config.yaml
n_mels: 64
mask_ratio: 0.6
loss: "mse"
encoder_norm_position: "pre"
encoder_parallel_block: false
norm_pix_loss: true
beta2: 0.999
batch_size: 384
epochs: 148.9
Rows from block 3 of the encoder of a small masked spectrogram model, named by matrix and row number. Rows with one number within an expert belong to one neuron, the router's apart. Each number is 128 + 24 x the weight over its row's rms, rounded and kept within 0 to 255. All counts start at 0. Numbers have three digits each. After the name is the row's rms in percent of the matrix's.
After each expert's rows are labels from the 100 clips, of 14848, where the router gives the expert most weight on average: "strongest on" is what is common among them. Only what is clearly more common there than usual is listed. The data: two synthetic voices taking turns or overlapping, over music, noise or silence. In brackets: how many of the 100, against the usual share in percent.
# router: slot weights (encoder.blocks.3.mlp.router.weight, 64x192), inputs 0-95
# gate: expert gate (encoder.blocks.3.mlp.gate, 32x96x192), inputs 0-95
# up: expert up (encoder.blocks.3.mlp.up, 32x96x192), inputs 0-95
# down: expert down (encoder.blocks.3.mlp.down, 32x192x96, transposed), outputs 0-95

# expert 17
router.34 134:116152125158194162126150118101132111158154120148139138142136139139130137123145162161129123166138155147147099139123105114130136115117120100143117103134104112106100117112146114128139099081163133145121137128133122119120083087103055128141153109142125055104179122110123144152138161150149121119
router.35 090:109161105139097083132122145112106105126112099121107134148105091096115100127165126149069116140148135146176124167106121114151146172145125131120152158108099164151087112134132140143148113128146120113095159123115114093159110130137136126073157141073116129104138111133086173108129131101107085157
gate.10 101:139143144112060113133103145165148148114090144137127111130121163123104101132125124136102153140133140121136144121092107121187091144089127120133076125117090142197111118154052119160134183154117108149158153112122103116137137114119175147162142119155137179143150091122109138111135128095143079134
up.10 086:121127129094138144174093110126098138125118174095087150106134113195115133115109058137148146119154183078102135136146101134117115137174150123114152152068099123175103113169131141107072124099110066053150123167141164156125146159156133132148133137151135124135134128141125099149136106162129130114
down.10 094:124082136092120162116115171158133137143148139108080082099108169108138115147123116139117121166123160103123105083088106135185117144113118114132097112134143143138130133096108084079149110121122120100148102108123158100126140128119088133158154126157137157124146168095142149158139140094127089167
gate.11 125:142127139097168122139172125106123187131146145134129141089128125149138151131093094132152130112179106108135111108132122086124157128104156121135094172122176104136129108146097128112109133140116117131130141136183136153096144184173176157159135127138157122112086136191133117124148124119126105132
up.11 112:080124092168106127125083104136102059131128116115131111160115125103125129145162182123143139172097119137096118166112126170159109117131125119126160141144091175108150160102172126145157124154148113150141098128092086095153097082132095095099117136115109105116142112082124132126100133131139152127
down.11 109:101134076106141079126156121146126113137137099146124164079129130132147101139142128130060118143123137132154100121099107065151119159103143103112123120102144120089126131128108109118111111112124152109120164132193108127145131142161106095100104182127132144073119165161123131176117112115118081145
strongest on: music (100 vs 33.1)

# expert 27
router.54 102:137166144180154127095091154146129135124114149128101089156135127123131109143107155127122120116152128116162115107127127121124123154097137127069190135127157130117097134137087106121095105156125087161097102149082126141133099138108131151147085144110143163156102090135094133143089122113126118143
router.55 135:173169147151136069105116143126127150150104124132082125148130110101120129148191132120144130147146141116148121124140117126135125129140135145123190126092158108153097114130062091121099057143129089110116080143094117110118142143145122158160099143100154119091085120130105157138134105123138113135
gate.0 097:173136091123149114123097134152135133129122154101115121117163178090131109124156113138122100209098109132165134123143107109183097156123085176142132136146138128120163181145153151136145087098162163144125134112130129120154083121122153119166099116147128117147107134136168152125113122111123147130
up.0 096:193113154113130065111096149141095156154072144155110145117131113139151109120162137131093144170137152116161141100183092114144120139126115139171149137192137125127119107104156137135146117073136151138095150114159156125132115117146134173154106070122134119121118115115105136150123110114101156115
down.0 100:132122117139104120095066111098171143127060151132127140101132107115121153119067183116095147062157116091127115117126113121107123119121115156131103135108128095155095112131150125166117138148112096153133142142104169145153129134099155137109178134121160163158115127146140128111131168135112110155
gate.1 105:167125144093122132151148119156128140172169096094125133139127128148107127111147097124122131130081131136158117134095116180202098088106106109142133154158155196162140132100176137140139141110152145134138141097118116135115132118127128117144134167127097134164132126151156138153126094127140101123
up.1 123:137142120108158150130156120179137146151156124115121114130166168117092137083130085098117093116091138154090150173102140114146165146138141134128130124121110165133120101143108131100165136130147148175103143118139103150157115126126140093177143160091124108141132140159172123119103140133138085142
down.1 116:154139138099108149163148134193121135144131088093128128111120103133117109139139123107132158114100168130127148150121137162209092115111170134146158160126141139170122145144111102135137128174103136170126106110146151148124118163123126133146104141124165099103082113131114141124126099167102128125
strongest on: reverberation (91 vs 34.6)

# expert 7
router.14 111:125112116129087110138131105138113134077122085130106079126111102092106137162090137098139132090139083117154140126093140130121158109143146136062142135104135154156115135148102155122141129093161089137131160113108157062093131151121156120143138146127129129123158146138147107110133151115155090086
router.15 116:147154121134115138109134142091141131103170130139109125123121131098164145142144177094165117151122133150153117112146157142109089119136142106122140167162140160149127124148163103140158105097086111114122104110142122129139113114159119118103066116119130132147119133072083119132136112168135132119
gate.12 097:097135140139145086149142124146132110149121134162139172143159128138127121063092115128128088157124112129122132105121151087166154126128158152132139109091079090112113118109182124106122102125124135160117154144102112105153113137102100141156136126097104103107152133155138122173120113116079144107
up.12 112:190141150126154174152105126155103116167136153108136126105168134155106128123170101138133135088123099103095127192097094136145143156118139169089086115143137118102146127094078122113088124102122155128113123133119144142100095109131112106156095117122128076101117072131152104121140115094132126136
down.12 096:128142138095128134126148106168158135113148147107078159109163118133103147134203136143145147083143123138143096151133123109153105112125146091121077143118118125115155097130106154150116134122132087143158090127120130095105187118148136166101152133135134117152096154129126137189145130098136121097
gate.13 099:090092111115135122110124157187063142146098112159161134179113122121126101121150139134086170125086105147131156106143067133162094148123103151166153153157157146127149154137136126137126110170123136148144112184126119132147097083095155102146139136130121172110155126113138157095124142097121159171
up.13 109:150144107099180147124129121120121117174123184126161131095150173166114106091112127127132119140105138136077145150113138119143137118153151146103135143137133106119128154100197117107104085140106093117129122157143158132113097136112098124135082130112143072128113175134161076123117090150110152115
down.13 104:102089123125150147146122137127112084123111123099134105129132141154134133117144129116084173128121138085121145135123127137168096166115157137145155118149115106111143143138136115118114142133159158077140065155128123143167124080144112100133119154171129132123144133144157178140115138127076122159
strongest on: high voice (96 vs 39.6); first voice: high voice (96 vs 25)

# expert 8
router.16 111:163180113150119096166127118109160173117144124165124098150108124106157105133084144122126135137128142130135145120118113145098133111135153155115131100135149144127171104184108117163134114119138098132138143123114066177150111112133098176111055114131130138117115086122105153121086080142129130075
router.17 094:076129108150099087135139109119096086138124085124113163125100108087096131124141155132059131129174133138093150156127112154127123149136096110103170166118104163110113100172110144143131103139110108092086150142144116113150090122155155106123132134090074125124157126131070143120098149121116113133
gate.10 116:140116141146118120120105148114142141116138130133106149144160152133136108115145160082116124150086153132176121130079059133153150108112085110131130141151131115121156149048139100124111118145199157154168062127133141149133087143082124078115137114150094147130129129111152142099125120157139151178
up.10 109:088068145122137116143112118110124112159141140134142126087108101155098166135109074107126135125152073157091136182092189149139108155183156114133116110132098143106112134201082155149105115142146131153109141122079154101144120103164138102111144117110115125127137143137118113139111138122139113128
down.10 105:114133147115140112120166163142143109136104114124132144080151130093107162124126159151121095126153117102104111099169107071094141136105101126140158138143109133109104136131129151143084082088125120104123138126156118100164130139076150125143134127118144160125109118132165165146094099108106151096
gate.11 089:118145134126148143098142089117171126125110137103120091119133107118135116103106126119137082124136101146092144176074109080105135183169176164120124119072121127135169159112130122140129126147120127155089110110114128128140149139141095112113097150150130113134061138162115153152148119136195149092
up.11 101:152102077096112112181090100101107138151134137142128174135176113165118110182122102123080127116178110130116183128120162144108106116120081096064153141164138112140125100088165109127119106110098107120117147150150147121122100124104124093121135072088099145107121112131112113082102109108129115163
down.11 104:153127092130088106088132158090156100153087153147129126133129110117122093151080144127133052129138138121130162153108135105083113126120141141090112163168058096112113118093129133118139116150143195133093155076135160143118108118148115117101176153124057134088138114147113097110119138142118119137
strongest on: child-like voice (74 vs 40.6); first voice: child-like voice (66 vs 25.3)

# expert 12
router.24 117:166151153135141128142139128121131142171131078121070091109110132155069107123166121108147111120126152118093111119109140137122149143112102144127101087094089098126142098152102128114115085169132129122133163098110127117096087140165093115152090166126133143144104135100155136127171143109109092103
router.25 093:134092108159089154138127131111123123134140116114108115172115091136111122094100153124127130153092112083116081163139153102101112126120143112121109133095144137126109162107153124092170166140124094095102105117139129134107098167107153137149147162131120148151148168125135109084126133117138165101
gate.0 115:118131066078119115104089064147120123113122074129125144124122135163158170142103123128109153154171135119124132112186101116123109137146146147148171140173145141147165134120162095123118132128150124114131141110157131168120171138127125106104116117126087102131144136122113164135123148112107136116
up.0 105:105137103115102099088083105144140103147128076109102165143116131159137135136084113133118165134166118107146122107208110092133117118133118144151140138105166115164117132117153145170162157125134139115133107114165089164119172143130123136119147117138122114147153148098115129128069111115116139104
down.0 102:135139149110130165159157121133160122158114124128078143095153143092132132141146146119106090149146158127132145141138137110124107126113115116144126124111129176144146150067142145160138136116122136164090109130095114094089119090149118117132121116127127135103138148123105110099122139060133105141
gate.1 100:112150083127111118121087093137115142119091166148182148128158160127160124147168151190125133086165156160070134150137103109126140135155137148133142104136091125152105132120075117132121109060141134114108060117137110115155140106100145108115167090144115131122128094146094078153135138138123131161
up.1 119:137141149151154136149167114101207171123127105078170094094125102072147129174127096116133136125118150126124101130107142084129120127133137147135110128108121153107139118124128127161068087155134100136126137157103172149092099126120165118128133158121123132145111094138124155152139135179127105153
down.1 119:130133131104101168139101153099156121123150073130125149130129147175156143163135125132125076133139138086111084094115131097142087164103153154129163165130134163119141145079161075111070101119140086145096102133125126130129143155132127088139101120115138146155143104115129162099098126119123158096
strongest on: background: everyday noise (100 vs 33.6); helicopter (63 vs 2.7); second voice: none (48 vs 20.2); engine (37 vs 2.5)

# expert 26
router.52 101:182149150123141155158099085114165162122152108130135109129165129148114124088157099161181104140151120145122141132163103113133123117075136148102123097072138104118142108119132175121142151127146119117147133105118147136108117165100102181129105095126102159145137145114169121138131145114112142119
router.53 102:165134161112131135126118091114124126117136160129137096108158145123154158100113094155125118174125173153138113113161112146108165096136160099130120159110104130148135133150121097106118158156124165136131125099142157174115129111100092161146098087104138104108115134094146112117097067174118144081
gate.0 140:115139097132114131093122141167128142126120127112119116153145141107144111112078119127112142107094130122135136144122093127121142145159171129134089103152107130109107131122090117169146148138124145131146132094140114111073121122120151114078166082162135087152086083110080159145094096113110139122
up.0 136:101148105130098109083139110175125135133126092132116104144163139138127140099141140080112149143123156088141160113122082120099149154140144139149106115160078128110118121111091115117145145158146151122141153058141121106098118140126143126115150118112118075140108111132104136139160097101087129110
down.0 112:108108082140111125160100104097076144119139158153163141115204137113141140097151124158118165114147143135143158137102152162094115113082153152151086062118159137130127156119144130130169090162104121122145158124101158097140113156135150138127122137148152110139136112127157150122134138155105146085
gate.1 097:148103107110180090119145104163140110132096122134159141134131147147115137168089130125137102159167140138137102141120157155121055109145159112136139155139165114149138105089098116133190143115127143113107131182126104127084144134128108114073109103138103128106106128084134116144102093129126122112
up.1 101:124150104104052150162100196104137127115148120100100163117158041069126123150104126157124085129121123153140116103144123120128152135123127131092131141195161119092116170129165134087093078151131110132120136119118168136142098126131108106121163162138144098114146145137127154136136122108136140159
down.1 098:128109171133129123115143098132170077115094131117143153093114100123146103150194141137116139168156140124129122157098093142100115124118165127154112151153122132144122134156100108125091089097128126097151134126097109114122160144167131165165130094139136161089157184136190093122126183158129134112
strongest on: second voice: none (44 vs 20.2)

# expert 22
router.44 100:107107130104104094145107096134104114065131142138149101081109124116089122138143107114116122088166156142127144125118148130120155171122116114082107166105087169154094154156080130126111143151137109141106136183081160110102116134107161138149140114122098108108130127142132141149132125147153082114
router.45 102:131121112135170153078172146141174130152093124142123096112099152174122137109133128158097144108125113106129143126114112129076161129144153121135113100116080126096131119166125090120103134127134133173122125115079097122191145092146107162119134123096141109128141129096108119175132095150109141088
gate.0 093:127148134128127107098135098122120122076116136139161158151127112149159101117116146147138131179165158144108148092143179161138103117149149144128143191132133127145193130146113124130115136107127158120134112154103139176099123126139109088130085156119115173114064105105135130097094133091129174147
up.0 093:123137176138089137099118132153091118131157133135085100092135097119135113105165115130116137100118145134144110121125120151203162169120133109145118159119141133147169143166094126131155168115139128174121090087147143093086079097125130097106158131148135140113121138172148143099141155146088161114
down.0 096:172087093096111142126126096095153155129144110142125085130178113121158127172127113135131093140135175111086156122141137082088174145126119142140145128135140159117147134130127099191166134125169123106137097155111118137150149128150126140154105151109087114107131116065134100126157153115168165120
gate.1 105:135120149168085123113135159136130122096128118125124117144107158106137111131106191122127157139086136120129090156200134138165119107144131140134128146107151141136156136192164177179169117113137129133171113123164096096141116149117139112088129164141130185104124134113095169150133149153120148139
up.1 119:152150097144175156122131121102166125133134089123139123138176137160154124096128105130175128137109160079119172114104099153120130116114131104140174052142093071097122088130138107096108123091114147110140134110106111156134125145146112166136096146148141130135131130148140092174163113147109134085
down.1 107:109109096136128142142166144136097124148152134073118156135159115148103127118154144124105164121119132129113135126116130188149112143150122096152135136146118122110128082108152141123159112130126104092084132112191128125126142143187090100158146125162134167137114135149129073177154093128133113140
strongest on: child-like voice (91 vs 40.6); first voice: child-like voice (83 vs 25.3)

# expert 6
router.12 087:179162135114137131140127093109098187098151122117099121125142105118165136101152140146107141127103106127139111124145094114111163108138125114129120170154147176148148153115147087111145137134124154100134131109115153130135139116135106159120164148153144141149105116148134123136120046153136148153
router.13 109:105145141107157163118127130100124119123132087156126148107157137150149125088149087155140100140144120133166125115130111111138136153145110128083119111096088118089099110126093119132099140125170123168126174116120126128158108130139092114134125152109145110137163124085141122097115126126131107135
gate.2 113:116137135157139115132157111107149128126145150117148108121146103107127111138117137134112112140110156155163118134118157171142169146125105127127149126120141144121155164205118132143113079130093117162128138150095114104110080134153111161123146130192131149158132146109086130121132131123168154145
up.2 106:088121144204151133109145137126144121136119155131152079111069116073134122074119098136126127139110163125196101165132148150134128154134102121137130131140134137098149163182115188139114147150130121152138137126125118113121070131161106146129136138143158122165154154107091138105159123128132159121
down.2 102:122117133113128102107080123115095137168181144154153123152147164107165157108121120155139132128111148143120123155112128133130144133166100161174141096165147136141137128171169133122137110157098161138099132139090079130110133151143130130127148126140145127078113184122116129111157130130165132139
gate.3 090:140124116087096132102140080132145124144166087108074159107105117165105142154145126129073091087122145127098158153145105110130175105082148100125101121132128119124125118080125139139159104146139138136137107158107154093136112174129163159169139114156125126116143142140161096150161121109118102154
up.3 092:128124125181198140164071171136109147099121160154160126159127119097160133133099128109125204157134146156157107118178113135151086136172134145122140152118118134123112096130130144101100126118155093112144143139145084163114155115148119142121116127074184110136104101130113182087117090127128137127
down.3 094:142142144145100110165135096111113148146126120103104135101114095156110141140109128136110107094133148075124136110104108145108137132123157139156082142110120121075136119093077175106160132130128108114151135141124169128110126161117098108129156159146081111143154105119151128175115128125164147133
strongest on: background: everyday noise (98 vs 33.6); second voice: none (81 vs 20.2); vacuum cleaner (40 vs 3)

# expert 15
router.30 099:131114076071121103129135093139123128120161139082105141148141099110137115105137127109104087124125093165127161134137166141139156145161157148109099153139140142179171127093139110158134116131139150139122155121117136066106151123154106105116131086144074124126157128104108112090140099110116084104
router.31 084:127127134115185181159174111107113093172105112175150140135159117139144143082116107151135116152144099113126138115145143114122093096111129121116095090127107071075113125107123151133131139129138157117125136144106131149135153132176098097137157139124159126130152151126128113127141159125142199110
gate.0 101:111135102139100135093113069163126140086117079136078139112138095099135159134160126075143160114128118114115106084103088201133136110118113120124109143122171155148185107139131158127130136127160108108105101111160113113125115094125156119111127154122134143104121129164135110147150115146138099124
up.0 097:124115131129112132121126109162070132121122093163084131132118135092127113121161135109150120148152152130156147092107129189123129098077131126148127115112127115129134102158077119144176124086143184123125103103140093123134151157156131142145120124118145092115138133150158121177194117167117108098
down.0 111:129140127140110091109104116116084120116139115157133104167146103117130130139105125101110131136143123095134117128121131139125118105154150151084137131090194140110142169135128142113125137115120126120097135136144123165179136128159170128129136124155139121153090064155128162120101103185098160113
gate.1 109:146135109121131137113151108155142152132114159101153130132119144087178144100136143165115213098169167139103091068158122179141126164113131132140124142137124122136129077135117162132138125076110122143130141129128128139128144105138148137124141125093104105167095142124101139136131092116123129142
up.1 116:143111120122110104096100112140112167114081151076117091101086101127131130101164144142145156133139120120122130114122129166125128159087145151135175171102169138140135139148143109120088141124103080118072145102153103128110123077148145137072115136088119142149127114177145148095156131097112114109
down.1 113:091144098157140142134085165108097106101120134191129165150164177117133128166120134096108095152100139141137156142113107107111180098138122121145111123149093101113129121148118109131140146126175120111127081175109132133161107152097146155123116126100126151109171123114121105164099138145115158155
strongest on: music (94 vs 33.1); second voice: none (65 vs 20.2)

# expert 23
router.46 094:097084127149101115136126095154121121108120133134164150106111115116144155141135176092114105104111104135101145147148154112126130152136134172101137123144144148144116108131123125163135145134118056151152150171138123139156159130141091162152112095146099077131171107158112127133132146134163100131
router.47 085:086085108116110081145107115147099133126154117114136094120128102130086142143128155086085080124130122129095159137123154133110140165158100141085148134145121206141112136134107092140154148154146114122119170149135180093153138122131173116146148093089069082118129115144130098124119152123159082119
gate.2 103:112136135135103139080164091110135112096146158145120088131106113129158110062153133133153122188120138150092125099179137141163153139116120134107130165133140123127173176174155159114127154137133156166127115145158132125119088117133149113109148140151135150166152130100116135104143140103128163115
up.2 118:149124114141143097137102150142132120184113141071103143128128133177081137125127157101119117135121074148125146169102137110108090150137124135158155102130153156124103123115109094166139106101082117102142199127122145125157137141137158121115096135121117128150112088133116144148096154083157090179
down.2 112:139121131125132114139132147119115086110113119081124130120136149094088118103171171099181080102155114108132163131132134084100127139121094132135148077135111176117112127159121131143178171125098182105129174172110110081137126106177135108121116118075130161155094092143152095080113139090123118111
gate.3 096:135152127133127153132118136116140089073219087116141143166142118107174145132115104112168161149147144144162113135131173156147114111100118145103094171122103123094131108153128170102108131101152137136153120147152112140184130143156137139142131154116132125113163050094134137120155124127161130149
up.3 095:120123112111091141120113083096086080072136091110089128137154122091136169154139124127163131143152146119151144173118150160137103112075131151096127159123140137134145114157149160080131122118130114077149137137141120113169162167162144108141123157115135110143116111125155085141159152127124128143
down.3 101:117085150143118128140074107068124085107076156150098129132178136109128126133105134140132119148114119125127164150119124119133097168151119110128124152144136126152114129170157146103136119154137090131162102099111158144080140085132094092105158131089120125135104178086126117100114159156124120101
strongest on: second voice: none (61 vs 20.2); first voice: child-like voice (59 vs 25.3); vacuum cleaner (26 vs 3)

# expert 9
router.18 088:074073091087085070141117099095075155115114125138111117136135098123134156112138132086114108171139099133135124113106108146119113136136095132122142158161136175115156167107155109123148143150093080118120147150123138135147174107167150115082145110129089102126124105131137137106092150142116135150
router.19 087:184118129106126155077143145131139099164102129098143108136112148116157148119108142157138130106132110117133069139155118137155100143083137168108104140132138109096125129125158140197129114085094156111136117114150119128127160119115131160129119137117159137142095151132109161115146132116169140161
gate.2 154:138135147130132168136139112152121069153106124155164120073104130124073133140201131170126154106126118126103132113149134117136133120098126097140093129131124155151129129157130124120142125125141184135084097124121143107088146138135138140190157155133180138146168133141104141134147129096165119140
up.2 142:160107157116142196135136114120136099135125120124144077104174155117145153170169142176124122094120153118141159122116112159107107100114164179122110100111114094109122129150152112102139090083121155121132127088115128136147137142087090137158123101109161140124099149105174089131152075135129123114
down.2 112:114142143106135087138099128114144105122121109097079142145143126130151130089108129071112128125111133164181132189127137150120159137127113171095166133127088101122124128133165184144100149150129117105144113128138119153164121120143115065123114145101091074122164141133118101097132117136114133115
gate.3 097:140166173140172134124137120123144162103108115136125149095132131120123126093150084142145119132090171148128113099186117127180111119093131146182135120134155126161127133112143127067099128162134107128132078085132118156110133131133106136129130140071165119118116140169125156159162099125090120129
up.3 106:136131104127178136106145162138128138130109153120115170118139132147122125084184078137138134128065115138122096132145128128228146118130127129144093152153148143141123134144098151093116153142123062145153099120109113138114122101154109141147143137130138169112150160184095162106104127161130112151
down.3 107:156081114116048105141121101150132095146165124140121158134184140132113127121114150076102125147118143152138100156123123120107143133139117107138118126123139136142124170144107130114152093131112120163084150141104151074141148125120162146118173115099107173136122118127126182105151149125107105104
strongest on: second voice: none (99 vs 20.2); background: none (87 vs 33.3)

# expert 1
router.2 087:175137137109108097160118122150139148171154113118089113144113122111104098126127137127102124106141143175127146114133102123130108138117160087105104148153164114149135128090114129099137161116113170101106140163149146116129179119160095140136118066144148103145113180123155160152098093118097116091
router.3 085:152159180129112109124130151113122147170140114111109098141119123136131092113102137117137133093151129165143131135126095136112142144088118100148107154084135095131117119125138125157155142152123151113160118138156121131101181103129147163162148092123167147151151132117114145146120152137140105114
gate.0 105:125130093125117173172145119131133140139100134143185095103108112133183137135130129139106127137131118110155134125157095153115110131154141096112091115146115150105130194164162116160136115119115096138135168126157184144110135124117137118105141153130094146171134116098104137083092165129148142151
up.0 107:135153133134108104148048120142135174133161118123102135101154151126165122150107152097135136099101157150139149118141082116078143129122134090174096114144134106118124110090134130113153150131152134111112129112159121120122187127124167132146123109131132119145144137150136118132100121138086124140
down.0 100:121116135113138133124189119096152150143128122115143155127117111105151159122149126119122112155139127073181140129143153089117131078126114129144090119118165159145129172127167073158109136138119118090112155111092158147149104142091125136131098149135127103177115124104154171121141132139186138111
gate.1 090:128107115086117138132142177141154127121133154144111158152147138106149139171102077143098106150152124140135127100121113124145143117176110114098123133142128127127090171100127105090154167074118126175139114147148140139178132092110118134067160082155109140138161122102132145117129114136113170102
up.1 085:133098124139122092104124126128148137130177156116123071118114096161104105100130172109125118098089125135139177137158159121134146156096142158160117131134118118131192110137102114156122077146147138081140151109094128103124109133127120097185110138133097132103115129139127127109118163089162093162
down.1 090:100128160110095103149129185171106127132127158142084177136176131190156103123137101092083106138107115121135148150114114111141139181144085176109179146146134121083086107136123135121148132146129145130092111156133126084122130118164126105111102126155168128091117113074139180144097133104129107161
strongest on: reverberation (99 vs 34.6); clock ticking (28 vs 2.6)

# expert 4
router.8 088:176153126116119143141119148139117136157140098093104104136131150104122086123137158120106132115104169166119118124125101094111141156067140127129119132118113090122145089099082144109124133140119159103112132112124113134094163135155149112146107042125166138130093156131113114174117163103095099135
router.9 102:174142176155150135131136091186121133097150161118107142160160179160150111112126129129145089069128144130122151127140112160110143140139080120132145097125149127139127147155111134100164127098157158125141113090135094121132174149119078191099138098154122151108146184131162145121173133138123102075
gate.0 102:150156138132133106122136152128120118137101111134180194124138148136100111177129153156170130162131116120129086118122115064109129120115138111150182103079160129117127139107120128198125081121129103097158136150145135113126118141129144125143132141147118184090066093109117154160103129168100170146
up.0 090:137105116122130146080099164127099119139124139123126166106131154116177126095148152132082122145118111159140129088182139189146147177148158117094133139137123102106098128166150148126120144121119161126145130169150133198108147121134135133112119098168146091180137159150148119093120145103137139174
down.0 091:160133089153146113126133127159124121108152136144134144114171144131135141117127138071131136110114114085142132163144142050094144103171118106142092141067156108152108132141094154156089095129130114050160140110118137142144154157120118157092119160106127145176152107162122150156121141141099134107
gate.1 095:144163125123122113135119126137100136151121124131117151141146116167117123098162129140161123151107090126067138160140136105129145111110126064156137150102155148096115138150145135141125166130066125117124175136134117127120163106149146160156124164159153117147148141153072105133127117121100151088
up.1 091:161147129068138135134103111159131130157122139129158092135146134152112090139121150121116157082134140175121180132107133133183115121116151104138152099141148105174138121126104146071160130070112169137111140126120128108153135138155117120143074117131098130143102134157083117180184125099121122092
down.1 097:126106138116115110113138111087155111142134165113110086134162160091139136127117148130139110093159147117172113116121129106138111196108121136146156148173100157169122151126125093122165113121106139120115078125119121158117113094113089098143103132102105087173129141155139174129178146108141156120
strongest on: reverberation (100 vs 34.6); background: none (79 vs 33.3)

# expert 30
router.60 120:147125139111141141121114151129124125131123108149102121146163112141138195136123120114145132136145135123121128121133105143114123137135158133089104130124117140120158132153146109133109117146165147135110125125135132159136075105158117140115112158126102111118142115134129098110124132130155115127
router.61 084:151121140113151147148164109112120133177133104154131135136145125150139141114121108163132160127136091108112128119113135111100120089132084126156102120110130107090096111086147156129146117099139161109132155112089142185147162158154126138155163137109152120121118154161160110128140119163156168113
gate.2 050:118157122137105094168118116154102120101118120120127120127131110083114123178127132133129097143104124123109120146121120120152130145130124147096211135129163162221138151143098091139130141131155109116138105123122134080104131150146120124092116098122134116127121117093111148146109119116122127115
up.2 043:105142120133095090110147096144134120077125129094133106136128136088121127126125159081107132112166104108189141112136134112168128142094122164092185137135135134221155128130107122128121147150163117112132116165111153079114144151145133121121133087146137177098140124106093152145117095125129124118
down.2 040:111090131126148137145143161089123108129136119122135185141148180191147114136160143158132127132117106163137134139126127113079072124155144092159108111101069106101121148113104120081152126131115118174160133139148153141129120113131160113122152117061126130137135107130127123115156142105132127128
gate.3 059:122159137152103094126137101119133165085128094060096132137116134091115122177113134111153070118119123119150101141120113117140135144105104133122196142123153164213131121109116113134133145105186089104142089119108133094098136154136143170095124092132144159104128131079113134126097126139175123131
up.3 061:095104113132108123107133092149146127090133136093150114137111147151109121158122167082104148108165098135163126137109215109165107113129110147102157144103155117153136163108123112138135151144145096103146141151082091090132139128138142061133120080136130154116135128105095135105138118150151117124
down.3 050:081096126126115113156197168104146116122123112123162155160154148162131128159111129138144154118112099158155135168116147123072094128143140107139157123069110119115116151159066145084159129136092110169166140119121116141122116130116179118101144132065118128138135134109126114116135140122130128128
strongest on: background: everyday noise (96 vs 33.6); rain (67 vs 2.5); second voice: none (59 vs 20.2); electric buzz (25 vs 2.5)

# expert 3
router.6 086:185134136108136130138117110101120145103162107136074141168120104104158152147138140106112119137125133138092137128133106137098163079144099127124152180138169195128155126082156079144151133121113163103151133126108128126125182151132128154116132142145086113147127111149160126137139080159136166136
router.7 098:110113120135088097152166139103094108146132119145098119144137102120079104105152155136098131155183165117150128167108112163155167144139103141097140160124085159143106104122122117151138098141144112178098109128129130110119108104099146129101175104107108131099132125143084142111116142108093108131
gate.0 087:164137126098169142092107110182107113119151163116127090125131142103138126100123160129146129151092157144107097084182116119127099134078168115135163140100106127162180134162154103103114171157144135125134123169157118116134137119137170131102068161125137112118121144117146123101106119116125129131
up.0 082:087134132110156172142123103128139110132132144151128130066132164187113131148169086154122064137119159137119139125123133108127126112147128112133122114097101139124102160125126109122142138156103098127169086168110162101134150151093097130142132128110140094141151149156128109176128111177125150150
down.0 093:153088132164138125135134112146130132104139100138121157151146151127139111106130144096143098098094138172142054100154117073170126125176134141163139116108164118136137151102132150139131148095127119090147084129091156103126143143110128137117104141106119095088088122111117105146105124110172120128
gate.1 087:101194106138128118054136137205130120112123148133136121149133134141132101113116134115139139156109103100113161091085137115132103165107121133137103114134113114129174160113106149131103167175129176143151154114147179091121094146162135085153093097120166149177154132108128141124119128106129150128
up.1 101:161132151118144121119111117116135147098187152109133121082133139128143135090119130086153089156112112124110078121148092106107153121099123104140130138108105122168157151135165143136100129098191140138146097128163179110081121128085124138094131118136131123108093161112134138126168101134176124107
down.1 104:136153117122094159110188111129075161142118138138146128101164149173135113116122160101144168154133126132090088106148138167109132124100132086111133143102088100128173118125132110155112133131163114134124098116127142098150130136097118147140141117178150145143132163088167109120141112090180122080
strongest on: music (100 vs 33.1); second voice: none (66 vs 20.2)

# expert 25
router.50 108:137120113103125106115114131139137128119145131114114120095109139103102150157153151134122124120112112128097151138110117128118158142092105163109159139122160185139111151160088110124138139120053137132113147151126160133140134121139174135131123121118129108127115073115120112142139130123136110142
router.51 095:115134091135142134174166159125114101132126125156118103141127078155088139081157136128115090133146129131142176117150169110135136131137156130145080118126157089132162131155160106129150147141118177073119146107107153110099165099135083128166130090129159147134133132106141090187189120163106173099
gate.0 106:130182134208125125076076152131137140147114179136099119152156146147162099120107178131164184131131134118131118098142079132110131106109092142149121133134135110124090094115135122123134099115121157134135114092118070138196129157161153183122090100118151104151117113128138121119156095125127130115
up.0 104:128126150096110122176127166117128137115110163159096134129129130128114129139133090130077071101123118145142157175117142096141138147161170130129098075108120095082116116099138172127141151100130108127105136169140140146112142128114092108113162096145139126088104128143135157136102120090103127126
down.0 108:121143085147107136134173134140164148173142144132128110125126110098114085152137130159089176125097133130090129132112142091114138143108106117112145156149116132107127120172131100109104118110117113128140136167138144097115122154127147152160116171124100134083124166155152132142140165095119144111
gate.1 111:123111128153111113107139173119150196092100131143146102135097141138168125130123141131108123154093108126165081085108101127159126106125122132142119120120113132122135168118101131124125109082141094145150122111129107164157099110140160127101129142155108187136092117107126164103109139149160126136
up.1 111:122122112127098146099143162125103157141112152112108096160120085105133102103110141086136170143086105142124126127116112188152142129116134090123126123144133141121154131177104150105157175119111130171128097142124151120105093124144179115114117163145120147191117126143185122116128113067133163132
down.1 109:128136109084144103116095119136160153122113094122104127131114142105105163131130139124158116158100131141139139121102068118101104094146066117181126134113123148146139138113068155167157095084160156164101127123115173102154115135102118133122153114140116134157125143105128190121145128099141133126
strongest on: background: everyday noise (84 vs 33.6); second voice: none (70 vs 20.2); crickets (36 vs 2.4); engine (30 vs 2.5)